A small self-supervised image encoder, trained from scratch: depths [2, 5, 5], trained on patchworks of several textures.
Rows from block 3, named by matrix and row number. Rows with one number belong to one channel. Each number is 200 + 30 x the weight over its row's rms, rounded and kept within 0 to 999. All counts start at 0. After the name is the row's rms in percent of the matrix's.
# convs0: first 3x3 conv (model.blocks.3.convs.0.weight, 144x144x3x3, standardized in use), inputs 90-107, a 3x3 kernel for each
# convs1: second 3x3 conv (model.blocks.3.convs.1.weight, 144x144x3x3, standardized in use, transposed), outputs 90-107, a 3x3 kernel for each
convs0.9,062,227,254,215,248,197,239,190,181,197,171,179,192,217,228,251,210,241,233,175,190,160,206,155,188,165,216,136,193,178,174,126,164,225,220,195,224,176,200,166,202,256,211,191,157,223,187,198,230,188,166,204,158,223,209,228,209,264,219,156,202,255,165,197,167,220,215,166,168,216,236,163,178,190,240,189,135,203,243,200,238,209,186,239,249,195,219,162,189,225,226,220,221,207,189,200,229,200,204,221,194,209,224,187,203,221,235,249,254,196,200,177,233,201,236,201,236,224,232,249,209,214,216,186,185,194,162,193,186,180,232,166,190,145,199,199,207,176,182,223,214,226,218,240,176,207,233,215,209,202,208,163,174,165,207,217,186,224,226,181,170,168,218
convs1.9,096,174,183,198,227,213,152,167,196,181,135,180,162,156,230,160,247,202,180,189,226,141,210,228,179,160,163,258,216,225,255,221,206,202,177,200,184,229,239,223,223,236,219,190,201,214,181,194,245,239,168,238,218,275,181,200,242,198,249,136,164,258,248,129,238,216,220,234,218,236,194,186,178,209,189,172,261,253,183,249,237,181,179,200,217,193,207,193,212,204,160,193,182,214,220,245,195,213,212,175,200,170,193,190,201,212,200,183,191,147,222,186,195,185,194,242,303,303,179,183,179,211,189,204,213,187,207,215,241,223,188,250,202,226,231,218,207,166,202,207,214,203,247,279,209,183,172,197,188,174,179,194,187,181,177,200,189,197,205,209,205,200,198
convs0.10,066,193,197,206,211,173,234,196,222,168,186,193,192,177,170,196,168,216,184,119,192,207,139,117,206,155,178,193,204,200,195,179,185,185,170,163,183,187,222,185,194,202,184,198,199,196,196,151,178,185,206,164,158,159,222,221,212,167,172,216,149,219,212,135,219,182,199,200,178,204,189,213,187,157,216,177,159,194,235,210,211,165,204,212,180,202,192,201,219,238,220,220,208,198,229,206,181,192,210,221,203,189,166,230,170,224,173,207,212,199,242,163,228,156,193,195,195,201,179,246,218,251,208,153,196,209,171,229,204,201,208,203,191,184,211,175,186,216,205,194,222,215,205,187,196,229,252,195,255,211,185,208,206,233,194,215,191,223,180,197,182,186,165
convs1.10,090,177,191,181,190,177,213,181,196,183,148,233,197,164,219,246,274,191,197,181,157,220,177,155,222,265,188,214,181,200,167,205,199,223,198,223,215,190,194,206,185,190,186,199,221,215,276,230,235,175,229,233,190,214,192,213,263,133,164,174,178,241,199,157,181,194,206,220,171,238,243,273,154,209,185,218,165,155,166,256,182,198,165,206,219,211,165,189,188,183,184,204,188,182,197,180,180,198,197,210,165,153,211,184,217,212,171,210,205,216,198,171,194,174,199,220,198,161,162,174,229,228,226,199,210,185,166,243,229,209,240,196,212,211,185,198,207,201,205,177,209,195,246,238,222,200,163,208,198,171,206,175,169,201,196,222,236,192,182,220,176,183,226
convs0.11,085,223,170,193,229,226,175,163,169,195,181,183,232,180,219,185,193,152,232,215,211,241,207,198,202,187,243,158,194,180,219,187,233,220,154,178,191,233,189,210,206,213,199,201,193,200,209,222,188,163,227,238,234,229,222,199,242,142,222,221,199,218,149,183,201,194,189,171,207,238,200,209,204,199,207,246,252,202,235,218,215,128,241,239,216,169,230,151,248,227,186,196,240,170,211,180,169,217,189,181,167,185,209,188,222,228,215,221,220,218,158,241,164,242,195,205,185,183,120,150,222,219,239,198,204,229,180,192,217,219,174,139,169,158,210,184,165,182,173,193,162,196,184,204,192,169,157,160,167,189,144,221,132,221,200,209,207,202,135,177,149,223,197
convs1.11,092,186,219,265,222,203,211,218,219,248,212,232,235,153,210,230,143,218,196,181,225,216,217,164,152,165,214,201,214,170,202,240,218,200,172,217,226,179,183,197,208,213,182,174,174,159,203,209,165,205,209,187,204,236,200,212,169,170,195,245,257,183,203,162,207,179,168,183,169,164,189,192,210,230,185,111,141,181,139,172,220,241,197,214,223,226,213,208,183,252,249,192,182,162,191,217,185,198,182,209,167,188,173,183,179,220,168,275,197,157,241,193,202,145,235,185,215,162,258,191,225,154,233,235,206,273,237,176,203,224,191,194,243,206,189,119,197,221,189,207,215,193,182,269,204,163,129,162,148,215,230,175,207,231,217,226,215,189,196,190,188,185,222
convs0.12,113,175,243,219,142,197,183,192,210,172,216,179,169,150,234,200,213,201,158,253,126,183,206,177,288,231,251,166,209,192,194,250,205,175,190,180,206,191,244,256,198,165,175,159,213,218,185,162,235,196,218,184,172,191,169,212,203,202,215,190,150,219,189,228,236,189,199,229,197,208,200,222,198,169,248,218,102,206,199,182,206,184,218,174,238,165,225,205,161,227,202,198,187,173,221,221,222,171,206,217,229,235,192,169,147,203,182,220,205,245,252,220,175,214,258,246,172,164,205,161,170,231,203,279,135,217,191,169,194,203,157,236,159,212,200,115,174,197,212,218,208,209,213,163,219,204,215,178,141,225,199,152,188,210,191,159,199,231,186,171,209,177,186
convs1.12,095,191,217,164,212,187,127,201,223,185,178,172,160,155,211,192,148,228,160,218,196,199,192,213,221,201,123,231,192,144,241,281,130,229,264,177,150,183,210,201,218,229,213,163,199,204,207,224,207,209,175,221,203,215,178,174,172,232,166,161,188,199,166,202,162,204,238,139,140,223,223,175,190,207,160,207,171,240,232,191,204,141,235,197,223,193,195,214,179,240,173,265,228,218,137,196,261,173,207,197,171,228,185,185,211,161,178,179,155,194,180,187,212,186,243,160,183,174,214,185,184,240,213,234,203,220,194,224,184,224,166,196,213,237,228,189,208,173,165,163,273,231,217,200,214,202,200,170,215,196,150,210,190,187,191,221,209,211,230,157,199,225,201
convs0.13,078,229,168,199,216,151,204,196,159,211,206,208,193,195,193,169,195,210,195,203,219,209,189,195,168,150,200,189,212,191,170,173,198,185,195,199,175,197,194,190,209,198,201,199,182,201,197,217,201,189,218,180,200,205,189,171,212,203,233,196,164,236,178,216,206,197,213,198,185,195,196,208,206,204,236,140,251,214,187,198,183,211,194,205,199,170,186,187,205,173,184,242,218,196,213,169,206,140,187,222,244,212,209,259,219,229,246,193,178,229,149,173,156,110,257,213,206,236,195,201,200,206,200,213,190,244,231,241,234,171,207,169,189,184,175,211,202,209,207,213,208,192,200,171,200,224,282,209,242,218,148,257,203,189,178,174,226,203,203,213,203,218,188
convs1.13,106,241,238,167,228,216,207,240,223,178,149,193,215,288,232,169,251,250,111,242,186,219,219,227,208,228,193,186,217,225,190,237,208,199,142,235,220,178,200,191,173,176,190,188,189,205,180,213,228,237,215,187,205,194,216,216,183,209,157,280,200,225,250,209,189,202,230,207,214,196,225,206,178,202,211,191,173,202,208,162,210,193,226,198,225,251,223,179,212,239,165,184,172,209,155,190,197,191,165,164,256,219,205,215,165,180,188,203,201,211,232,131,210,175,255,265,244,193,152,181,291,153,216,231,117,221,267,187,204,208,224,187,194,165,218,237,195,238,214,214,192,177,177,164,221,206,210,244,231,173,194,250,200,232,210,197,174,211,199,197,188,194,244
convs0.14,123,180,200,231,150,231,203,233,186,222,227,217,198,171,173,201,203,203,198,153,237,187,208,193,186,215,204,221,256,237,191,186,223,185,198,160,179,183,189,241,255,175,189,192,161,245,186,194,202,193,165,226,225,188,159,184,188,214,194,214,164,186,207,219,182,219,239,234,185,177,173,230,206,233,201,181,161,185,219,198,236,203,197,199,243,217,179,206,186,216,214,149,218,217,202,194,196,229,190,244,223,204,173,160,192,214,159,188,193,174,205,215,195,184,209,212,169,185,202,188,213,193,193,146,223,216,207,236,233,186,169,262,293,181,208,153,170,223,209,217,189,175,157,231,209,182,207,233,195,179,165,286,187,173,229,229,159,172,185,189,220,170,189
convs1.14,096,231,192,226,201,177,215,192,186,219,205,197,188,218,230,161,209,234,201,213,169,200,193,156,255,185,161,220,210,193,198,200,253,171,199,192,195,230,196,215,243,214,207,211,218,192,205,188,154,226,215,206,200,208,233,208,231,238,121,165,162,186,139,180,215,163,190,158,266,226,218,154,182,191,161,267,182,174,177,208,162,224,198,214,194,223,208,233,203,213,207,196,184,213,237,202,178,217,184,168,173,148,193,215,201,171,215,185,177,233,166,224,217,210,157,276,149,180,204,229,218,222,209,180,202,165,186,174,195,201,201,233,236,181,170,195,257,216,296,31,83,62,190,256,258,225,205,212,207,158,193,218,177,199,190,160,179,205,182,221,187,190,206
convs0.15,200,249,184,201,237,181,179,244,171,210,210,215,177,197,153,206,198,228,193,186,183,237,190,233,192,183,208,198,239,169,119,209,200,205,188,179,215,199,207,158,179,228,203,259,166,220,232,222,167,184,229,193,200,193,175,240,129,207,192,240,175,202,234,167,188,198,223,193,256,186,164,190,208,183,200,244,185,180,233,226,153,238,144,209,141,238,207,179,194,206,210,217,150,215,219,172,156,247,257,145,172,197,204,212,188,203,168,239,220,147,301,118,184,209,194,187,254,162,178,183,222,190,205,208,223,182,205,200,152,164,214,220,186,234,158,227,201,236,185,158,222,190,246,159,219,212,198,169,212,200,175,194,194,214,238,192,208,214,239,156,169,248,191
convs1.15,112,158,219,147,195,220,223,221,183,209,203,205,232,221,204,211,261,213,183,256,122,233,200,190,189,219,198,208,178,200,189,208,184,163,188,208,198,187,211,170,184,187,179,221,206,206,175,191,207,232,170,171,178,192,241,185,216,142,139,174,203,197,228,211,203,220,167,197,184,194,224,212,200,164,229,209,211,190,204,233,225,207,193,169,198,194,218,197,204,201,224,193,173,266,216,188,178,266,231,199,225,162,196,232,190,210,221,214,185,260,184,210,154,285,166,217,162,206,225,224,213,196,209,213,91,130,141,192,174,168,252,188,183,194,198,214,199,218,229,217,224,183,224,117,203,186,202,198,208,206,192,190,213,181,176,189,180,227,208,205,191,249,250
convs0.16,115,192,160,188,218,214,216,237,178,198,226,192,243,168,243,187,212,245,191,202,213,262,254,210,159,245,265,208,203,145,249,195,221,129,181,229,192,206,212,194,223,193,222,124,151,202,203,239,182,191,167,212,228,238,133,256,203,191,210,207,231,177,180,186,178,192,192,187,216,222,156,229,192,202,201,200,194,186,210,183,183,201,202,183,174,193,226,165,245,156,195,127,224,247,217,231,167,210,208,195,156,243,189,173,221,182,191,195,195,182,209,169,198,240,167,145,219,199,191,143,241,264,161,168,182,222,193,265,160,215,209,191,179,206,196,200,187,244,201,164,198,204,161,267,160,210,179,171,179,209,248,190,201,195,238,229,163,168,152,139,240,184,205
convs1.16,094,210,140,254,189,196,188,196,204,230,207,250,114,172,150,185,166,169,221,241,142,252,214,195,184,193,240,175,184,176,253,227,194,188,235,179,238,176,172,191,185,204,200,202,210,250,231,223,169,233,259,185,170,296,174,215,208,244,227,192,107,155,223,184,181,186,192,191,168,229,170,160,136,179,237,138,163,191,251,228,210,232,210,184,192,210,188,196,181,195,185,217,220,149,213,216,214,157,206,237,205,193,186,228,210,149,208,218,169,215,249,207,202,159,143,206,220,173,233,251,213,228,232,151,171,142,165,192,211,177,194,208,189,200,180,225,224,145,239,106,207,132,193,241,239,201,226,172,222,221,152,201,207,195,204,213,169,213,241,169,187,199,174
convs0.17,091,200,226,216,191,212,212,170,187,197,240,214,198,140,177,143,243,217,232,192,194,153,196,230,211,207,215,165,203,202,225,181,214,186,210,217,202,203,195,192,204,184,186,211,197,214,192,168,192,168,155,146,250,227,215,190,165,189,206,183,260,209,210,215,206,172,189,196,213,199,216,189,195,188,188,136,209,142,242,194,166,186,220,248,215,157,152,155,211,216,250,218,185,231,206,166,209,276,200,262,156,180,212,158,215,193,223,197,199,198,171,266,180,209,154,203,241,182,206,212,197,178,192,139,227,174,187,152,192,204,207,218,198,212,227,214,187,208,186,209,195,212,196,185,211,222,226,217,220,222,198,204,169,196,221,221,240,168,255,207,159,200,239
convs1.17,103,198,202,244,178,176,162,212,221,200,184,165,237,204,204,182,193,165,158,209,176,192,168,188,150,238,165,251,175,192,220,206,230,261,190,164,207,191,218,228,165,175,175,207,193,193,153,200,198,250,175,219,191,214,197,215,200,219,234,243,306,220,167,216,205,209,204,229,228,200,176,194,233,193,200,205,158,212,216,213,169,200,188,229,214,169,172,195,192,184,201,182,191,185,183,217,215,205,184,190,177,220,190,194,196,205,179,284,256,165,196,191,193,177,234,134,233,188,232,181,189,176,228,218,179,172,194,221,213,181,194,215,243,210,224,219,118,182,214,211,284,226,253,192,142,170,189,182,202,212,227,185,222,233,189,190,225,235,219,226,194,202,224
convs0.18,096,192,221,150,195,217,179,211,187,174,168,223,173,180,233,214,196,209,205,290,131,218,149,189,211,207,216,176,264,163,218,200,149,205,214,173,189,233,200,155,177,196,186,206,216,169,200,167,225,245,206,168,200,136,219,219,156,213,221,143,237,203,249,112,217,216,192,216,180,192,212,170,202,257,176,261,194,232,240,169,296,154,119,178,167,197,255,259,187,189,227,177,201,192,230,213,188,219,167,252,194,180,226,233,204,241,222,192,230,140,237,132,233,228,219,149,210,145,167,200,206,172,191,172,201,213,204,187,227,191,187,224,165,193,205,186,219,192,164,185,204,163,226,195,185,176,200,226,193,180,246,172,223,186,173,190,202,189,201,190,197,220,202
convs1.18,106,192,110,183,229,203,242,216,212,164,218,216,203,150,258,241,135,217,184,265,185,256,193,161,121,193,188,265,222,250,169,189,213,202,230,247,196,178,191,186,192,216,207,175,199,210,171,224,217,179,242,168,196,228,185,231,192,211,255,238,149,165,181,256,210,197,183,182,185,222,170,226,237,249,152,197,149,231,185,187,219,171,220,293,153,207,198,185,215,185,219,188,212,150,181,183,187,192,184,237,167,246,183,212,217,197,180,208,204,227,205,230,203,157,172,166,224,215,190,204,224,237,190,223,278,170,194,214,182,203,197,209,240,186,158,187,235,187,159,204,170,184,168,185,149,176,231,193,200,216,211,198,193,219,193,200,184,207,216,124,202,216,188
convs0.19,127,168,211,169,204,219,186,191,191,198,154,139,167,187,239,203,196,222,203,192,249,251,199,154,203,140,227,150,203,184,196,228,174,194,171,181,190,210,167,164,244,225,224,209,188,179,235,199,212,201,170,168,246,145,161,174,233,200,245,223,188,161,165,180,188,205,174,229,195,185,213,200,192,241,176,257,245,159,173,163,222,232,201,196,208,214,228,197,204,189,171,168,163,195,159,221,305,221,167,213,220,169,182,173,215,218,198,181,195,199,146,181,180,225,244,254,215,133,201,168,196,217,219,210,208,181,176,208,232,217,206,188,181,208,218,172,184,191,170,196,187,201,212,196,188,219,235,145,193,219,208,171,213,203,169,195,204,204,208,202,218,193,214
convs1.19,119,225,131,157,214,206,216,178,207,168,146,197,219,177,234,181,234,214,152,218,172,196,186,214,160,181,215,181,222,169,192,141,199,221,201,174,221,189,204,197,213,182,177,190,192,211,195,200,226,224,205,184,220,247,173,230,216,193,179,236,158,185,252,172,207,207,187,224,239,176,214,195,130,169,167,161,196,258,229,187,204,196,192,222,224,207,223,210,156,205,253,207,226,219,203,242,227,171,187,207,193,216,261,193,192,222,208,239,158,170,262,154,183,175,191,221,218,251,194,196,204,239,223,191,182,170,191,241,220,179,182,179,227,243,212,195,198,194,257,232,160,216,207,190,158,169,208,225,157,198,195,194,210,193,252,197,158,215,222,219,181,169,235
convs0.20,115,108,195,206,150,228,126,207,243,203,169,167,172,157,130,172,197,204,204,229,165,156,205,171,165,188,196,175,188,160,181,199,194,160,155,190,199,169,193,200,156,202,177,215,209,232,231,216,194,205,207,204,244,200,198,152,134,163,209,183,192,231,240,224,212,180,246,184,225,207,203,183,217,189,151,184,200,186,197,204,156,205,212,183,171,189,203,183,190,181,159,222,171,165,214,183,176,166,206,181,189,238,188,187,203,200,217,182,153,174,142,127,180,245,174,247,231,176,182,178,231,183,201,209,179,182,219,190,205,217,206,210,201,169,187,226,198,201,184,225,247,204,214,199,185,174,238,196,200,215,179,221,159,217,168,203,232,198,205,200,211,214,247
convs1.20,105,215,177,218,205,183,191,201,183,207,170,175,236,168,201,159,233,231,176,209,204,231,163,252,204,194,211,175,292,221,190,210,218,206,106,156,189,202,188,151,201,218,194,189,195,192,220,223,178,182,212,221,248,209,208,226,213,171,175,214,201,206,276,198,225,192,173,183,244,234,218,199,211,217,211,199,231,232,176,160,191,198,193,187,190,201,186,176,203,175,194,186,179,193,209,209,215,174,208,233,221,206,216,198,191,212,156,227,166,224,172,170,157,198,238,214,144,235,173,172,170,199,212,173,211,188,209,167,170,192,241,197,161,153,250,187,193,229,214,243,177,183,208,158,192,180,195,194,215,206,220,195,235,223,209,226,199,187,221,211,157,185,195
convs0.21,103,195,217,211,194,199,180,162,190,241,212,196,199,175,157,192,214,201,213,231,194,223,182,213,181,228,242,205,205,198,195,213,171,213,203,196,200,196,166,203,206,203,194,208,188,188,205,225,230,226,247,173,217,166,193,189,243,192,217,190,203,147,263,185,197,191,190,189,208,181,166,193,189,152,144,227,139,170,193,276,240,132,193,201,221,212,251,194,209,202,183,212,189,207,265,268,201,253,201,185,213,276,201,232,223,251,207,219,211,194,144,298,151,263,150,172,186,208,217,233,228,188,187,216,188,181,222,187,195,207,205,213,211,162,180,180,217,230,191,205,214,220,222,180,183,212,222,221,157,206,184,194,210,206,177,184,201,206,176,190,202,192,188
convs1.21,106,193,213,198,205,169,208,196,166,188,258,172,234,203,223,194,196,192,197,165,173,240,218,174,144,195,230,165,225,205,218,191,167,218,240,186,179,177,231,201,150,172,193,191,208,207,235,155,220,189,185,192,214,160,158,203,194,199,129,199,151,186,278,240,236,228,214,161,197,231,167,161,142,206,172,196,211,128,227,236,218,238,217,188,191,226,225,214,165,219,177,189,204,165,205,187,172,195,178,187,182,151,178,218,176,251,202,225,208,187,202,243,208,197,275,170,81,162,206,194,241,176,180,204,179,207,233,210,159,174,212,208,170,189,189,233,168,181,228,195,161,127,236,212,220,210,216,161,200,187,175,211,177,203,199,214,226,216,214,192,193,219,214
convs0.22,104,182,197,195,203,173,180,240,183,180,191,263,228,198,190,146,260,190,209,196,243,209,132,206,160,183,247,164,269,162,225,178,202,141,152,179,200,206,173,195,169,196,192,236,220,196,199,169,182,191,172,223,222,203,187,194,220,231,207,209,187,204,199,148,223,215,204,219,216,201,177,200,218,206,246,188,199,237,238,175,220,215,202,304,207,187,166,193,223,157,244,217,220,216,169,235,265,252,191,193,184,178,190,231,214,195,176,235,250,195,191,170,170,221,193,198,154,204,223,198,227,189,219,167,192,230,207,177,190,131,195,189,207,218,225,228,192,177,208,171,226,235,160,218,175,228,182,216,215,225,204,171,244,198,221,232,251,201,140,207,205,222,186
convs1.22,089,220,207,179,196,194,160,187,206,162,163,176,119,209,226,197,274,209,212,218,144,213,224,194,240,267,200,201,236,259,90,192,218,135,189,221,147,249,208,244,222,216,217,176,198,210,167,228,197,203,195,201,220,149,208,158,152,156,182,206,235,196,253,301,186,203,180,192,211,232,160,185,133,181,232,176,239,229,189,224,203,184,221,185,145,155,198,184,227,165,193,166,206,222,190,200,224,220,214,211,243,209,196,251,179,206,209,206,164,236,150,201,244,234,200,219,202,174,179,163,236,172,180,176,213,173,157,214,195,218,204,233,261,221,169,187,130,166,283,211,206,194,230,192,147,211,251,193,206,234,163,195,206,163,226,225,242,191,192,198,206,195,200
convs0.23,086,178,230,217,234,210,183,197,203,147,190,201,196,172,161,171,211,192,171,200,192,231,186,261,216,202,190,175,202,180,199,182,257,153,196,192,208,160,145,206,211,191,226,174,188,214,219,208,182,127,231,248,205,215,194,194,205,208,202,222,193,184,229,219,208,181,236,218,223,246,194,174,225,238,212,236,247,266,181,146,215,178,204,190,224,189,229,231,190,205,209,242,178,200,179,183,225,214,194,250,205,183,197,156,191,248,225,151,183,216,168,208,147,206,210,213,246,184,137,194,228,186,202,231,222,184,186,248,162,199,226,273,298,236,177,217,161,203,213,189,182,167,188,177,205,199,200,215,179,152,166,212,228,202,175,195,226,189,179,196,221,179,160
convs1.23,090,193,197,213,193,212,213,256,215,203,174,210,208,219,226,276,186,161,185,182,222,206,229,253,199,263,188,159,171,168,198,187,178,193,217,187,198,212,251,238,230,231,217,196,188,186,218,176,183,160,89,245,211,167,215,179,216,236,228,121,134,194,232,166,238,259,209,137,224,237,237,136,226,292,184,254,247,93,168,184,231,230,183,201,235,200,201,216,226,220,192,251,253,208,227,214,179,179,222,233,224,186,175,217,174,209,220,234,206,243,195,212,190,254,250,214,183,203,190,202,228,226,199,180,197,188,226,227,195,172,177,166,174,194,196,202,205,217,221,161,207,130,251,217,174,195,169,179,221,205,173,218,181,167,192,208,212,176,156,187,202,219,204
convs0.24,094,204,218,166,228,199,166,218,198,138,191,174,170,246,213,167,192,181,205,202,183,218,199,176,197,210,183,172,208,167,234,191,237,215,212,217,215,239,234,197,194,253,207,207,278,197,184,206,235,190,195,193,224,163,225,212,285,176,157,175,183,208,233,266,204,213,220,171,189,190,206,174,177,241,227,238,216,188,212,201,200,140,257,200,180,175,162,151,214,212,211,219,178,215,224,168,216,197,143,176,154,197,237,180,187,174,204,187,159,207,188,195,196,197,174,221,248,185,198,121,220,246,191,207,215,210,195,173,231,202,215,203,208,190,191,160,200,227,156,230,194,185,226,191,156,209,216,204,266,168,232,184,245,239,242,215,221,204,199,200,154,183,226
convs1.24,095,212,182,178,176,167,186,185,223,210,246,173,168,234,204,199,252,198,242,223,154,181,199,244,197,259,158,204,206,206,230,225,205,201,193,176,227,196,204,213,188,185,194,202,207,202,241,220,146,181,183,187,220,171,185,247,175,217,212,135,261,241,203,179,182,191,168,200,203,217,186,210,266,211,173,176,197,205,208,243,202,218,191,188,166,213,172,205,211,167,238,249,241,235,244,216,251,172,193,211,175,204,163,250,236,210,177,214,211,216,192,226,147,164,234,118,245,218,188,229,180,235,232,230,206,202,198,204,160,190,187,216,156,197,216,191,190,211,163,189,213,227,173,147,269,188,206,181,186,210,173,171,174,184,179,193,188,164,183,165,148,138,186
convs0.25,069,161,213,179,178,214,159,196,215,190,194,181,219,209,183,209,222,173,204,208,204,124,189,215,198,168,211,179,202,185,212,192,168,207,201,152,182,204,193,206,205,193,191,203,198,188,201,218,232,197,164,188,184,198,198,227,221,215,172,219,210,183,191,227,190,200,197,211,210,190,216,205,208,186,211,171,171,186,180,219,231,215,195,148,212,211,181,196,169,171,203,179,233,239,204,231,228,219,173,211,164,204,227,172,228,164,185,204,199,219,178,179,225,218,155,226,154,196,204,216,224,197,220,235,187,203,206,174,211,258,201,197,197,207,186,183,191,189,208,199,201,197,192,187,177,214,141,179,214,202,236,206,224,209,248,233,199,181,189,188,219,214,227
convs1.25,104,219,219,184,202,215,198,218,212,196,223,197,219,177,243,275,153,202,173,192,200,203,191,173,200,214,224,198,221,196,200,190,223,181,134,161,210,198,223,187,199,175,204,208,210,167,202,213,222,175,258,175,206,229,271,205,189,207,179,162,205,221,226,207,218,223,166,204,182,167,153,267,255,197,205,196,226,144,219,169,208,224,247,178,177,196,174,226,176,186,234,217,196,167,150,224,175,130,143,197,138,157,211,216,200,196,204,211,181,200,146,173,217,227,178,202,136,200,205,287,191,192,203,196,264,187,217,157,134,223,233,132,206,206,181,177,232,215,185,215,177,219,210,163,204,190,264,189,186,194,202,226,210,186,206,163,225,215,205,228,161,165,198
convs0.26,093,229,200,221,202,191,162,206,203,180,181,186,160,215,194,143,208,169,188,223,183,192,186,184,185,167,138,188,151,158,214,219,197,217,194,147,174,254,211,167,225,216,230,257,257,259,173,193,195,197,193,166,194,200,182,186,177,162,167,142,186,244,192,198,244,223,209,238,252,215,163,169,156,165,189,153,189,241,246,161,207,226,181,179,198,247,245,244,207,185,223,194,165,180,179,207,208,234,209,173,202,195,202,174,201,193,207,215,226,191,219,181,192,193,232,205,199,221,221,179,176,244,233,262,179,164,191,227,218,203,192,226,213,182,197,194,185,171,190,219,225,208,248,262,185,237,227,202,200,227,220,194,205,217,177,167,160,219,223,195,191,221,220
convs1.26,088,176,171,216,199,187,231,223,198,161,152,210,197,289,166,234,246,234,242,164,231,221,191,215,211,201,170,153,173,175,240,212,194,211,214,191,204,225,219,211,123,179,186,231,209,179,178,185,176,213,217,212,198,243,233,205,224,209,205,197,189,184,220,186,187,188,208,247,91,20,241,229,263,187,219,191,208,182,181,213,188,219,195,195,202,194,185,215,198,186,174,217,237,228,208,217,231,181,189,167,231,212,212,221,233,159,189,186,213,191,217,202,214,186,208,195,189,148,202,194,175,225,165,195,204,182,226,205,258,231,240,185,201,217,153,171,167,213,192,216,145,161,122,179,215,189,169,172,199,228,195,201,181,179,221,212,228,206,214,210,166,171,189
convs0.27,065,211,215,227,186,163,193,205,181,179,232,257,211,187,179,178,197,208,193,168,220,239,166,123,174,210,157,190,197,196,190,201,217,231,204,212,197,180,205,172,188,210,183,188,222,176,220,225,217,233,225,223,216,198,170,211,212,179,207,213,172,244,192,212,171,158,184,169,204,263,194,191,210,212,185,159,156,243,201,151,265,206,227,250,224,247,190,211,175,174,206,192,229,230,248,213,210,224,215,215,231,200,203,193,178,248,174,226,194,126,196,204,188,178,226,208,251,235,197,170,179,174,185,175,239,207,229,167,204,198,214,216,219,205,215,181,177,197,188,210,215,221,195,207,214,206,219,153,188,179,188,196,246,173,157,236,221,172,178,184,236,209,182
convs1.27,096,158,230,188,178,153,204,203,214,235,179,191,186,136,170,218,157,181,222,173,181,210,206,200,189,224,190,186,241,210,167,263,220,182,250,190,179,209,202,189,218,195,174,201,219,215,204,255,235,217,283,222,192,166,250,184,237,135,227,209,180,242,259,162,197,213,147,262,179,196,276,220,172,230,167,216,208,199,241,187,186,210,165,242,227,230,204,178,192,169,254,219,206,225,192,208,176,183,182,199,172,217,211,276,266,225,228,246,205,200,196,178,185,209,242,163,190,208,202,206,195,197,191,190,180,174,192,192,188,209,250,251,201,236,229,198,205,212,197,166,164,193,116,199,226,193,214,194,229,224,198,205,203,158,218,200,209,225,198,205,214,178,200
convs0.28,113,234,175,195,194,173,249,201,174,194,291,264,169,218,219,209,114,195,205,185,233,145,164,148,203,219,224,186,139,236,206,155,203,154,193,218,196,204,137,214,204,176,276,206,204,249,189,215,201,237,182,175,183,192,142,203,242,213,170,247,195,205,183,172,241,211,191,190,236,209,163,224,232,190,201,190,219,230,259,211,205,156,203,187,237,254,152,183,211,216,217,170,194,159,173,261,191,214,237,221,142,217,183,269,211,228,200,188,241,161,154,200,209,222,178,249,137,206,167,244,208,219,241,208,184,210,188,161,177,233,185,216,207,210,204,206,172,178,214,174,185,251,140,231,264,231,198,166,176,182,178,188,199,215,206,149,167,210,232,227,214,240,185
convs1.28,086,205,207,155,142,179,166,216,200,238,257,204,178,142,192,233,202,229,236,140,184,256,237,220,166,198,166,211,147,215,218,224,175,154,214,181,259,198,168,174,192,195,188,199,172,163,225,224,156,199,172,253,272,152,157,244,196,148,204,256,209,225,197,166,202,217,178,169,181,184,228,216,207,183,235,173,143,176,195,271,189,272,222,222,117,203,214,212,159,135,221,201,232,200,161,206,240,186,183,213,170,159,209,196,198,190,226,199,201,208,134,173,149,144,154,220,196,213,208,190,193,197,216,160,200,206,169,215,202,158,200,216,168,198,193,192,232,172,186,236,185,214,201,300,174,187,194,199,213,174,205,213,204,209,201,196,207,220,206,206,174,211,200
convs0.29,063,201,211,191,191,210,201,172,196,192,184,173,196,181,177,170,194,188,216,197,202,207,188,173,231,169,160,245,205,204,218,181,159,218,205,148,184,195,197,192,199,199,195,207,204,198,211,189,229,207,167,235,184,151,216,188,196,180,178,176,180,194,219,229,187,189,188,208,191,196,202,210,194,221,193,180,191,187,222,214,189,232,177,198,200,208,208,220,210,180,186,198,187,192,142,166,264,198,146,194,186,180,195,216,219,223,219,214,180,161,142,240,151,146,175,205,194,205,169,207,211,170,215,215,195,229,251,190,195,242,184,197,248,204,195,191,193,191,188,191,194,190,192,198,190,189,194,196,203,152,148,197,214,233,224,231,179,166,212,163,199,201,217
convs1.29,113,229,220,220,214,204,178,207,271,204,213,213,266,248,198,198,202,171,215,245,226,155,196,208,221,244,195,200,228,195,191,210,206,200,205,223,226,221,187,178,162,201,200,206,203,197,216,253,197,136,219,208,176,189,286,243,272,183,250,177,194,199,270,207,208,190,185,215,271,231,238,220,166,197,209,229,217,165,218,236,198,205,201,220,221,241,204,224,232,197,207,185,200,221,182,227,217,198,217,211,179,191,211,188,213,178,230,215,248,241,192,182,194,268,207,239,190,193,205,236,225,205,221,213,210,192,214,216,187,177,201,229,202,204,215,179,187,213,227,257,174,134,208,225,230,190,211,195,148,227,210,157,218,201,238,224,190,214,212,208,195,234,246